{
  "spec_augment": false,
  "win_length": 512,
  "conditioning": "none",
  "objective": "flow_matching",
  "norm": "layernorm_no_bias",
  "moe": "soft",
  "drop_path": 0.05,
  "patch_size": [64, 2],
  "positions": "sincos",
  "beta2": 0.999,
  "eps": 1e-08,
  "lr_schedule": "cosine",
  "final_lr_fraction": 0.1,
  "warmup_steps": 760
}
Rows from block 2 of a small spectrogram flow-matching model, named by matrix and row number. Rows with one number within an expert belong to one neuron, the router's apart. Each number is 500 + 40 x the weight over its row's rms, rounded and kept within 0 to 999. All counts start at 0. Numbers have three digits each.
Before each expert's rows are labels from the 100 clips, of 14848 (inputs lightly noised), where the router gives the expert most weight on average: "strongest on" is what is common among them. Only what is clearly more common there than usual is listed. The data: melodies that start on their tonic, played by one synthesised instrument. In brackets: how many of the 100.
# router: slot weights (model.blocks.2.mlp.router.weight, 32x256), inputs 0-85
# up: expert up (model.blocks.2.mlp.up, 16x64x256), inputs 0-85
# down: expert down (model.blocks.2.mlp.down, 16x256x64, transposed), outputs 0-85

# expert 2
strongest on: the note C# (100); the note G# (66); tonic: C# (52)
router.4:586533490498525474503405512460489512507499462474478519529492455481548511490492457560440497555458460445473500473562583428463554511510556515525548494486526475434519509535490563497527447484531481470541572462501514541472522533416555504477488500484487503453480502
router.5:574568536500548494468455552443480471479495479404543499505504450509524498477503508531467483551472543483501566455545534427484522508472563572484548491471539509371500535531460532553460435459484490526513570430502556526474490498414530492520513526520498536509465531
up.0:471509527516477509502519524526536473512534506522444444517521528538439496473446564388523502493482543513516444528415472553529529494516419565484453544512495568538487495449604451459575542532468521523436575462468493434574474534581483464516493491527514465490497398
down.0:433456522516488552484545509505540519517500464527453501509516504539513471530459515448492571467514491499509457523464493501536519522544393470490477574572490531493553450392569535537554592555455521550421451488426478397544497528512532505544516517560557505544545481
up.1:514473502500492537534517451543536539511482561515472518465526496465471469543495436536574515481473419524520427528486448505552519434540488469481535533492450576501505543489531499434512488505546585496483452544459467421562508528486452500421435519416444532536516536
down.1:482491447530554508522563510541505492547386548551454482488529513494455530519526456477549510397462481517451429599498461507492485402487450444526473510488494478537571507508487422427532504482466490494418434485454503472468541528528451504467457519500471505505578507
up.2:422494509451503531494521480508506483537554484533471518516466497521492483511523543420542459517513536489494461516433522480578533522576435526482501477499543499541544513488503423468662489548499502517436567511495500508550539551582478492542507453565497474528507458
down.2:488428565484494552446586437545528560560521456514490541491467561485544485520462495469483561553503536445488503511504547480517518492562461504525475540566491458465577427427497512532611517534503501524495477528456516438542503520469644565525504541587498561510530572
up.3:509478593420571503427497494543513559529380515614431520502505467550429529556506500502466501484562531498457471527444510503529479438543534498452535458411460489571541503508487517491456502548477447501440524541453531456465530561552562534469537531501523495554480518
down.3:481491543464510487474466516544503457570431527578515504517513583568443486489559499473461545454544479511443492571431521511517497491560554513450525423430483539531505492506481549535454521526456449569446464513498483479537571525495540570499582529456537481505504526
up.4:527469483477485511495471468473444533564520493550446593522449467471554528512579455557467535506507384475448526491549529440496538529560498416572484477501498420544580522509476509478592511542516471470540477572519532566475576428481546522538500472542472514452499500
down.4:518482484438489405463467411468520511550511499539454521498414529415523549505496448511499482516506470525476524487486497497525485497557580445504495435440467416549557495529527500466553401505535504419505520557502568571482491485548515525513395494518466515457522512
up.5:506517515525525503534527489546565472533499563525483507478525535514435528516463485482524494478455517495546398495464441546482476476490465554483486530485434594547470457456604433482539546473461533512428486461491478415548496526558492494460490480502517495520517472
down.5:425449479555531589518566484530544463521456520523484500509531536520500486540486491484588506427502490510532463569457461532501507497511426480509458575495456531508525463415574435455525542553428502530423424472447441387504524519536482495489485450515543533514550443
up.6:426537564491479590487529445545463513589472503549493503574455445488476468556548504476571520488494523499497493526455497535472535451551467498458486483440487489584563577523507409460493493498541466476389497521448495391396578518558498499465516530537529442552488524
down.6:471520502447545474458502410539506467608461493525519479532487553504519428498522480437504554403513475525473486503513478515462497454561533482499541492449461588528523538521469470483550512477546468487398485544445456484463580510513490488471513565524483513498525480

# expert 6
strongest on: the note E (100); tonic: E (57); square lead (35); trumpet-like (26)
router.12:468539565495523481509474501480509452575489501457450533540484471553502483478517501482557505501468499500538518541471465461568484554512485556493465503519409455473463516501448461560452512515451516559475550481490525487462470470497508463440555526492501493574461448
router.13:509541575525531471468468506541483461556538517450472482548527482576460486470428477460571466466408529471503540482456489507473460515494454551478449501482542482433565523489565450533517526482548492505490533428484469444514469522491490510478479562551481454515428482
up.3:468526448497464490477557491494496517429495517477504542516463459435571421537500482476536521448540359563566531490505502578521488575542511492559492507441477475517552566477565479499476533482499529510494536547500500481591497481504419513537477541528486538560479519
down.3:432462474512529505466508535546529579497479457518484519513483548386558472492456446511498555510525454524526478467510499575527526523456437500592464541524423445480546490450482495533496508477515492447542474463474543492537460542507479503552502499471490547522513518
up.4:527514538523484477490436467430456505561527519475468507502490534500532447485517542476498472471511497438445476498511484528517486456533566515473500586495500545483513520501512496558586506519592564578506580565508477562555489481490467502520453460445484514415481457
down.4:431523516525480474471495496521463583537495488498362480473460528479481531497412464481458463585534486571518484518565495514492474456420564464432550495528516530437560440544463541562497502519469452474459445482524494578498428532526476526509540486448508537495464572
up.5:567559472511527463542492525502472481465523499510445456423546469529479536534569527552451513513532459565530406522480538521505605424471493452521577516520455524495507402471501466492502513395392532513544517499518519513502562499495475501514506513523477481497498539
down.5:499523454500541432488498505514454506432537456497455413454560438541512564526538504535452455546509452531504429543500538551539505461512512382507511474451504398555511443539553492466507448425406460467505524525548475511502555536504434460522544528542512510535515491
up.6:485458487489487497422557495484569563375451514504584461464474482456599513516511540467494470560549447539516472467440527487538504558499491485516496494510556503565536425508528491423502484474471477471469528505508508476583447534533454473529578488492526522512550508
down.6:518509517492530468501527592442563500507450493494568570432503532450561478487521500532499535557500477560482414467417512506488547568523478483528565471569463566540534495434495524473492508493447592529510451462514547414550419532529465523543502504459509483499614508
up.7:507555544524473484484504476443537502501442520442536500520468467471505536520501549466490442534513487469508482528522498487543504503523490545454500528534546570494470405478555499524598503549538514543479586515485463412561469521476529456440465508467518485482524443
down.7:471438438411488461448535493436499490484453535483531477443445476462495515515461496484395451498519505585449418522514481483492463507484505414425544445451535549453474467512482506540586496535525451451499463524505459480530431515548490508491492502429574538572483475
up.8:542535477519458505552509528454524452487474529488582518456505458537475562545579494538520564581511414547528489494513480436468505455426458480461477434510463488468391508511485461484495488453463525567533416519491447494554542444477485512459441501545500494499500541
down.8:496561463495524488487446468496466444395449530503511457475515539425478578450468460531511464491442536509473500482543525491498476474486490481549446481465495414523502461505483517375544431459447475495489511443484496489475529486451470431503487491522505480532583500
up.9:499471501536569528459478506491461532465519498497544432469512473523495542512563572503447524543593449559501429536450520464506500435454527462500525430536516472529454378522463466443467475550451515489557550517542454532508505514471519493562544553478459474446496548
down.9:583531537511486483565516534507540497519493490525535468503455441533491481563544432541516516553586452553536428528440465495524516570489534478455561486510483496581428470478461464451483425524438505532520504480571542503469502489540472478480525521435476476561527580

# expert 11
strongest on: square lead (60)
router.22:486498538500513517562483494525490523511495490474488506499530450520511482508500529499506507511475491448443428525486571462545552475521531506517549487480530466499491547534524509490518485450547516490505539555447443467516512566507546507477442538457485505486501479
router.23:497492534508509508554484504528494517506499502458497508505527449518504483515490542492497512516479485449445434513476561453547550479525525508521557499489523473488468534518527514492542482456548520486506539541452454470529506571511529500487445541449484509473518464
up.3:533475520514490448523464563521534489501526436485458445506507527532484553486461573479496498484501562456450584579549534559479501515550488507492420553515496519420524457449530514496530529465504480517474587482501472506516436496499463459509487436505539500474496440
down.3:525569505446514453524456529493497518481606446535408515508549508530506539506494493551423541498464450521518476508556482593567484485517467471457492500571471564485546485496580594568549618484480535547418471574530450518571557503478471501501555505526500462517446447
up.4:510487505494511520521507475442549493461458517553553453432553538482534486528528495500489563508494387535503503563457505465507464483455491432528460579498548495492443450517487433519484523513476518528545433558483422553526523446430510529444462558454476514475537492
down.4:490542502503535490577480553510527515457516560437508526488525568504496481518485527520536436479520504495510542495533459443579458552476540457481517484512506452528481459557466521528455431465451543472561559450608542511503482431551514488498460469443492523494467530
up.5:480468470438515565542514437497472544498492489579532543516501477431502473531521487468453494464558469501444456461459507469476539470485524492501542440439501455569502558539497489463506501464561473442504467551501477548500483488533466516535450551446483490532495518
down.5:496464557516464541554550494536498495544486521498595541479420581411487451523470489490510488512592560481506504462474547501455547529546582556489548489476505512546457518467475449493459451576503471473549461487486572492408437469533574503535451490457478528504566560
up.6:536486535489481510473480548527501532509467484553443495468531521487490460462521403644526550512447456404483485540538553506484514472506535442537476565522523539480523557555544540506506527438545538485549460512520449545442574510473508496454500454505493486521467537
down.6:541573498463499443460441462513509536470452471593442468531511551481470546500543461569453486484446497475484515529547508513539434415573521439503444520523536532561584568551536498501555514465570526460446547561511471597475586527503416527485555460530481485503512497
up.7:508508477462508510551496450443468494486479522490575485542502452435529472529527548380491455479569477559499484479439440449489529504474512527445550429448507461559440519472469470482525492555536519501477539509471516487553457510529474478517458558450484504493513476
down.7:477412496513486533516570535494496490531481538427582532460446500436545440540461515419521525520575528516517457493473492472468548569479557512488553483459466476477436443445446475493470442593493473477551420435518576432474397502563557494533423503474485550513516544
up.8:526527500509485471483481498461477469501467486457515512518528445515534449506548524420520459526539466570542469490442437426569548500501505510469598512508462513487446526435465516469554484547499569494529541502450537483603488564510487495511470542473438509469508454
down.8:493415439490517472498550531494486484510457484440544468512529467524505490499512525409502521553544513522503435535526486407541523463503533465483535476421448401453484465502427463474532460498542506426541505502536523492524457553530472494479420506525473584513479506
up.9:534433536488496491455473549559502526506485431584454498495520543522502478409503475580567510508467543422500532519509548525443518523530547493558457515504556549478497538525564538499529516447553499473577460502549435545425526535565510497492534461567510491499465520
down.9:561581490477521446450436477536499531470514461602426471549511532545492573411518509561433504511447504494517515523544519506533470453556487506517454497534517566565571558511549528519567554455570532456452533599534455603506594515534439498507564481567486489496489475

# expert 13
strongest on: staccato (61); bass guitar-like (40)
router.26:507475461497487520466507450525467466475472487594499513519465491477450541487545386582440496510512427532557475492511456535384475492452523444474534469467487483558431461499500477494471501557529537527536383519547473563489491476552452557508507497533493474487474518
router.27:511508518489521504473498463502494490501509478509522539466482425478512505503511421542500552501487464519531592479496456474536536510565471512484438430396519494530520531463468495463504496504555554495541450537479540477545469482445476526536448562530428463578442536
up.0:507493443518555463393485579478522482525494548483531537486503467470534427513457503513538498463429521477531478527544473604470490543509556558472528544506509571520457517465501484503466495524507537502477517466566497445495448529482504471492514512483494487518470495
down.0:616515468478531548554590523441487421529474581506510544534501520441540509536453499597443475487499535471487564448522486544467457492569475489483463446520523566489538515456532489523522530562509471513510414485523558508464483436534523514550517550500570487530504547
up.1:511538519516472475456522505457515473474533531471482527474503447469571439500479468528514475452476410489524573491503479532518508577525518556482470515490507549517477546432522492483472506532470529567480480452443542435583481476442506441514473579468465449549477476
down.1:553552434499451506508591527512498500476428533513476547488510527449521523502556488549467505530488489485450497469604471540512455484538504469511443472469502522507537524536431501462531485478484459451513415458516579517483538485505477500474470560505502483552511534
up.2:531398430517492626538542488483561559503496536500489500553536493470561511571447541475574503474423529504503514527498439493499513519473466516510488520537468535485500453506486574482505523506502518572559490533495473499550524508535497483461436517538565531546488555
down.2:449553468476497482532484431527488473580531538547526487523485578449503482531487533490514484606513494587540469456501557503432528494518541545544526420494506476467480494581502471549515461518493437455459563455551575534457472510581532562523510540548468447523459561
up.3:541540535500444442437452512483542466437508412500480499532527489493454467483481507390519473508467547429487514523449478509514536564453425495479503542512469497541541404464569527534493562517502544543444614489439490582543495497560460479537598495458492490430486442
down.3:439489487476485561456481519477505585522514574477487463463490523527573482494540489556460580524478496468546474494581613496467507510528523426484534433553478566372464471516513495527479534480496512417427420514483515539461444526457503523483488442521469492529467499
up.4:495427475573427575517594527514489479472535563486513513503537474495586507553517519524505417490497492502525495505607465474513484567536492467518505458505498441445488480480487432505551474544457506586515475467512437510537471483553527494538382524618527458529439479
down.4:439555470477548510540431502525541472565463465545567542512427522515487538476489475489582519502498451516450497499403503512469504450538513499542487550526499434534475533538454514492480508509488456509515520410514506490491590457497532569491506447493537547518585520
up.5:448500524516538549460556557479579497507523506433577518462531509503517434524454517497496513414442559404514498486519533609487484477494489533462476525506545511439493539529488496430452522358512502487500562468548459491562469542437519506546551502533472489486505479
down.5:530557498456523485534507491446479496476445574500504515488501545484476518542544519507443534507543555551584499456513454529489471472496515482445550419529462558550491548518507530500462530545570525446529481498594538547517527499558479478546504502548503511555494570
up.6:518486448565534456471491553470464475538500553515441433480480461496465475509437495537441478477537468530515428468505490550470503484508582530492531535537465574518482505460549481515478492475449461531445488372518554485460475466491459452502480511474539437538503499
down.6:513527455512497447550465563530501490460449529511481509501497529571453454509504452533577395448482475505476481513453452512485479414500490502413483563452530526516499568482556429466489503444464531604544445518444392449526547523466489521427517522408534572455527475